config = dict(
    model='model that predicts nearness at each pixel',
    horizontal_flip=True,
    isotropic=False,
    hidden_act='squared_relu',
    expert_mlp_ratio=0.25,
    depths=[5, 5, 5],
    targets='nearness',
)
Rows from block 5 of a small model that predicts nearness at each pixel, named by matrix and row number. Rows with one number within an expert belong to one neuron, the router's apart. Each number is 500 + 40 x the weight over its row's rms, rounded and kept within 0 to 999. All counts start at 0. Numbers have three digits each.
After each expert's rows are labels from the 100 images, of 14848, where the router gives the expert most weight on average: "patch colour" is the nearest of a few named colours to the mean colour under the peak. Only what is clearly more common there than usual is listed. The data: rendered landscapes of hills, water and sky.
# router: router (model.blocks.5.mlp.router.weight, 8x128, trained with AdamW), inputs 0-127
# up: expert up (model.blocks.5.mlp.up, 8x32x128), inputs 0-127
# down: expert down (model.blocks.5.mlp.down, 8x128x32, transposed), outputs 0-127

# expert 1
router.1:515451566503556532395508496503492508479489426515500498481480451528446537541506579510528492484515472482496549426495489448498497461487536492533475422480507501556540480493415487518428487496489489493531491506493531503513576548517492460495468590504555574516410423507474471524518531519460366450469560509558437492534521482445509511482446490558524543449500483524540560421491489553512496548499
up.0:588505493496570513556468553469526549580508462518474496471523607446531482489497473497498434480476478503493485514483493537538479492445514429449517490517510536491490445488467545447506537501527520499522464475462459506494462413503549599473515485505501510511507422513461590431486543559503361492463540517537465607484523520475483484468492544458526499485512523503532588484463473475542440467539
down.0:523566435545506533442502496506517522492494386460493470534425504419565493528482442464533454479512498542452516460528470487479524598497508507472493483516517559485479604579563471501440533437529504505534452442462488537487464495506476526547496514538525514462489513460527451589580467498574537567501510510535561469494471453459550563497473522511524514497473524454496485428557469551483463494457
up.1:551488527472533521507524489521488553509447472499502474474558491508403558485497491462531554459423482474484441493431515451490496506495520485424455462529486481483498522506524509460548560569506508451506542435499497509535487543522501414510525635523446502492514543554511543457458551568535513500507491523553476534482424477521553473567507571523507545413468461495525497442439571479565463437471
down.1:494510494482495475568482498501465491501576567538440442516481442497468596575527517446510461441564500545479522533561524500515494572534505611450493478535475448468538503413548465550511529480472557433521459544501448514462519473509554467533494503425504403497482535521485500494511493512448577471492534490518442501456434468487532494510511513471466505449481488504555468495437508482572430541560
patch colour: green

# expert 0
router.0:482553503500503548513523472484598475565512499467484504561475515468492469427488480514484491531530484515538512608437398550454519521502472548495436511530504491510441501522599488467529439482463436518449479530545454446498521549503499538433527451448533494520495559526471472606498453483487561457629472430449488538490479511517491457426487484492531516535495515520521472511493550506536469455488
up.0:503562519523496549509486561499512464389441534505449497543494514400491432497554472524443556533515466466460474448474452430462601463565513534456537592436491564527488564545544520523482441494548513454489507523456523525529557570487533511520493392526511490484467473447486495536496564524544519550493476487514532415554480464498519522506523495472506513499484480536449492503493514451506483472437
down.0:563497403506490475481500457482546520467457489464491430546487526505421502517504471539499411543505468535452491483446511495454455570565469562498454547474517490432558488507490607531516530563493481438547407569439543456543560512445540500504494477488519543515534574453504502478484469445473522525451493527569527500522523467513477452530471466519440537440519508496439503546448507484492571474480
up.1:566467557462449602545529558485510495512526480478482495485507521527446468465549525495557490502456500532542505478493488515462551627498434501463548453511536518537400531460445597504521501589497485481466527486469483418539476521486577471484501548532516554508548530472494413497471470526469539521541471430446484455533511473500396495451490464490534536490531481510536512457448462510547489493477
down.1:432544514577524496529508477434506524498462439532548525410484503502560562562446551461549497526498528577497448585521527479565518565519493420477480560463546451452504557478532449514514498504551554465523496468532505449486582539530462485487508496496496475457467403480482486527483461533378523497494471549506463531470493549510520512458518434420506525473546500513455488492484540459508484444517
patch colour: cyan

# expert 4
router.4:619497441501505473559453539501377529536511537557518467496516467530578531512524464503467473432417434501449509486571552440587498462519523448477506511475511495383447532479468499512496510501491537465464526487436535491510455441549520493495501468507502509504512471457522504408498576597568498536473467549563472494505535508477500521521477475498511509435522510526502479538538498467464494545492
up.0:511454428468488458556475564526468528461480472500514487430506458522569509522543499478471448526457431529502481518414488506454495474560551427477480487512463564489508551513495632523499543514457522542532520457482510461474476518499530465548489557533503569538556443515588505450584520441563493501470527517475492510531473495433501493514487463474444455474461516457539557465424437514579498535520
down.0:437479528523527521420432514577587515503484479485499477445567524465560402453521451496486487476502487445508440511413491478506503511534443474476467475500473492545467585510411502465429519489487447491543498543493501533525516470501461501433478518517456471512516501438517465579476515484554528497493521514567512489505481502459372546478524475430502466574474414441538523515466538484529527523506
up.1:502509533486540557456473568484445433526500479534472472467515449513517512473448538449495536499553501507535487512544512486493507606525461436438517516501528515531551422493556472494537496452487450511506459515488625507520530458436523439475456455477433495488509489481492456493494489511515540512530477560463445481557513499510487586571554477409562456584463500434574484524469527542478534429502
down.1:561472560443524472523487481467460489489473509491458572510491566573548490498519481556516477468483493530473485477582536542543514485612487519495519477485509515488520526516542540530513515452518565566480483493554496502468499526514541473489540517482498490493505543581552524476506434458534426482643471566541468518472532506554415523538506461513499530391613531548526485464480513472458522516474
patch colour: brown

# expert 5
router.5:450509532552492467553458547465571529509509479523545508501474583397468504504465512473549516516528534509539572575514479573489465559535462448509486494478513551576551466502562511501509610501513509511519479518506573538580476465461528490525474487499510511511541507548522469512507412542508573494493520522451511571453473483462451484440523556445523459600481446459502525563486519479457488463549
up.0:452519514507481528491510487398539542532523523498549469438524590519515510485520442518447513526481429496496480425492568566500488607451480446431515469536540556565494470436484507481507508490506585390511499490529491496487444471496483483471589541521536518504495468524476481517530468446495583504452442496554501499501532538458534377529519453503496496539451516525505436564481466488510503516518
down.0:493495555514496581439557523454527506496603586489444494484465532485454558491505538547483483452530460480518406544583534487473502463488535511497439483479526434509456423482497520487488516496431377538572452581521487557480508486475514493536494482500522487548474460477488529500580530463502453521552532444433456546491490556497537496506517542577488483502465475528494450504505497537445513446453
up.1:506484472460525488603514539489578463559570452519452469467447563435400578479516517443501472514503522526447508514496468478495484472529477549527494526497473574518509481527501522542554473592523574510543500495483511499519447505469545489485409409454488505502480539487494496524437488464494478595531534507489530493462500428521497550402539487501478478531547415554519553480529469458514484459477
down.1:463470527539511462507473578499471546506452504406593511534499569617522523471497471534483582536563536468499480468440507521508489543553538486563524541524484509539480507457546497465527506500488447551520491499533426439449475495520517445550436486490487488477475487539473534448538479502539522524487406513485523434521512510521440544526468447461616522537447486507498486596501556542490473526479
patch colour: black

# expert 3
router.3:513524564460479549526503529526409464475447482428523428468574456530499520489541477538487555513462442491533452449445518414460542447473498536424508555509429447502449523479523573450466417461574517472490526545499484510483539566488485449486546472458491519498526532461501520526459537477575548619467483480553524464542488451554555466485475478503525472522488537489553516528522477516493511515534
up.0:561466529536489438581432480470476445537475468433467478492564475515482624475493553511453490516480552515534470519523462457486540459542463525518442429590484480528482507521426520512475471491520552460512463533553449501520509545475498413510524441482484585503484505494501518576475479467604534529517542448493463471568485480531502592491457463485481487441534523496488476471481502539564463504533
down.0:534537494546485483525590581516506502521551519547476495502499509419429531496604534470407486497537500485516561464481446514445460419441549560474453468532487527458504534450449531539451475521520473507476457498420507445506545500524532510454514467576406483445515477526504510513479554446599444508474462481484497517472481506503487552463505523456512465453518535457461595497499486504450534486530
up.1:510515493488461526575507571505509518458471519497463513530498491569576484538522575459470506509494493508474469490525496523541484484434508435408454446531443546518471456570482483475461478476495501501462549489517489473426434514513491445597567537527453487497537535506581545528466578493476581498491512511531514425513536452518518429446508497453483509349508585468497506497510503498530481527522
down.1:543493582504548451491504530501447560524529532502520472476487484510563538485505583555508509481477509562600467480555460552488514498565504531513439506555484514461534539467475475447566518519460437513507530537546508428489442489522517502586470520378524495497485456470451507511486522464495399506545482539465443527445552518483505468538514515531537543563441538562516552532479486429435531490532
patch colour: grey; pink

# expert 7
router.7:518468453542496512467519450509473519494484515541490540449427459555602467494508544473483462492438553469519409507515453416386504463511521505504553462513509491530524489480497521532531488500467519487493504472508452538505572506498455543486479507494422503480473509550481565432509514538452458475625512512535542549512522503464469536559504493531417541512525507512466487434500577533487480372470
up.0:511494514447454472502508513539492570457503470505469478514523524504548486520495558555507492525523471554470516489424478451458502477468553495435558441443415587555601482504509584476475498502501466435436523483540484522568509459468423488565561545475508463499478447532523562454471489515473576523531551502528471559445545433497487538506530482486455580491478506503538452470441552512529521437474
down.0:595571516516485407493535494566490516476441424474508468476500494505502477531520546502542475518541552487490514450484444490436509365538505530502484589535514434476501472506561445452478462492487483431536479519431513521493483501551522502545500505461532466515546506477518483513511494483520523500510504558437539410511539566466564453556427452506532528550447547487476506511600480486483453498550
up.1:536457496559539420555481462540467501493471510511388494500539519428541495533492515486520611480459496488526490481506440438562454486516523471501539470499544506471491507419483530475509483436550508494474435526533468484466493486603551533572516506542396466510469516519488515486468603495515473515542442472517496471484517564483451480453500493571580555564504552486526483517473470476449517477556
down.1:511492497575447485534492491501522568509528500518492545485490513467520516462542513446499596454558497495528558505565568529454480458437487356449474478518471503486485447420533499495488479447521472450449516524553507526454447452445447485458501495566548509498493520515497543502465532497382370498525513515515519477508546496523550491564491494486491463537553516427490561493484525477550511476540
patch colour: black

# expert 2
router.2:445502511551507503513552446563542444521496517432509549477471505560567481463503498574502459520513581487468520521494393519490497529485485549490492542518523472444448509484496436443497484523483426546454508476526388456439548516467460557449474470512526486477494527520449525587528439448463498494639424447523537514489462536525499499549497452494505523532439516528519485526468506495538480457476
up.0:579494468493529494562468469408445546460527457538454516468535487496446488493524544447485468514462540523421535541495437533464541476540490535516485460468556559512468475511534360462494452491529511505481502484543520534503474439535492536508534530543469499508507502485476509516554512529507500469486310539526571539508526529496501540489481469494547522455417456540533507539529528502545504471533
down.0:456461541574439482465432499495549424479523453464474509444454516461461525481517404470469456514486506476524504524447498514484475462539483521394609490523545488532475465468537574441444517469579517485496529462509558476514487503481502527509478504519490448458512515520452503545540461526427493554527474480523540495532466569503505521452514435438553551560449583503461593502522490471555477480518
up.1:495517549479486541526549519487515404482521489439519450529510497576463523505419549559535556510477490462536502521435433609465504429468474466594480468543480454560539515494530478537487484537515470500512512484543549543518457554503559494510553528498471537505504465553453545506453456409444546417468462450503418489456548467510502507488422554443501504473538504500533503508517463542500527463538
down.1:533401569494540504508440500456510487518508461535420583475547556533505501478488481537482476529555467600483531427511601494555450493409516499421420525486446472512499464470542511545500487567498477512436462477534487541527502492497425485465528443474499498386536461482511488444478445529475523482491490487468465445497471481459473551502560443458476506506521505427536514496530521501468535477523
patch colour: cyan; white

# expert 6
router.6:485519473417473513479495545505499504452573549446487494543502469391440485514516469510497485509539369507427508510513646536550466545501511496447494522503466512506490516526448469514501494541476456501508429473447529501523506467493531476490530479501489464491516535472505481433501526536540594492392499498488512504495540490523528506510480522509482471433633555509420475488506439504541509546519
up.0:522511551464491498472465527499530544453556501480484480480529522484487479461480504476529512503545525540415483443478488495505494522456493471470515480526449572503462451478551503478535595552571452550506477511480558530518509498465470479462556537533443518503496540396451475467498535484456559543448403423565496503490521604533465437492509589523425468524531584429502473544495480482542535447529
down.0:508490431483522464487476489567515494467485476499475494459577478488532507464519561434498515480532484501527492510488486515513478502485561525520408461472443442584484480580506504442463565466489495480437516532446520509486504431491516489363484524551461517514514507525504507533521543573542524532450465471586464484479439510502435554466527594475540472590525511549504486463551454459519505442579
up.1:518483453558482496459505585503468406526460457485533440482512462504438543522444484460497485435471457485538485520570489447470482542440525454524516403489473447524515456541555535480491502548404495475521556460491534591509517480456522549545537423506431501493466493514496505455484575568506513542508509478475501489529465482493516508547554533499495531529589555463527446568501519516542593519466
down.1:500447481510511495461530530488553440493501496534490434535506451500501434537536491448546467513480520528483433515509547480504551495505459548499514515508524484525517497570486571583541365527481519484447534499528476477472501588463513520559525430510402458541521516467484510507499572458550516497435562516528490517536499569523515478510453567480465504503588551515508447476537531414446514590542
patch colour: brown; orange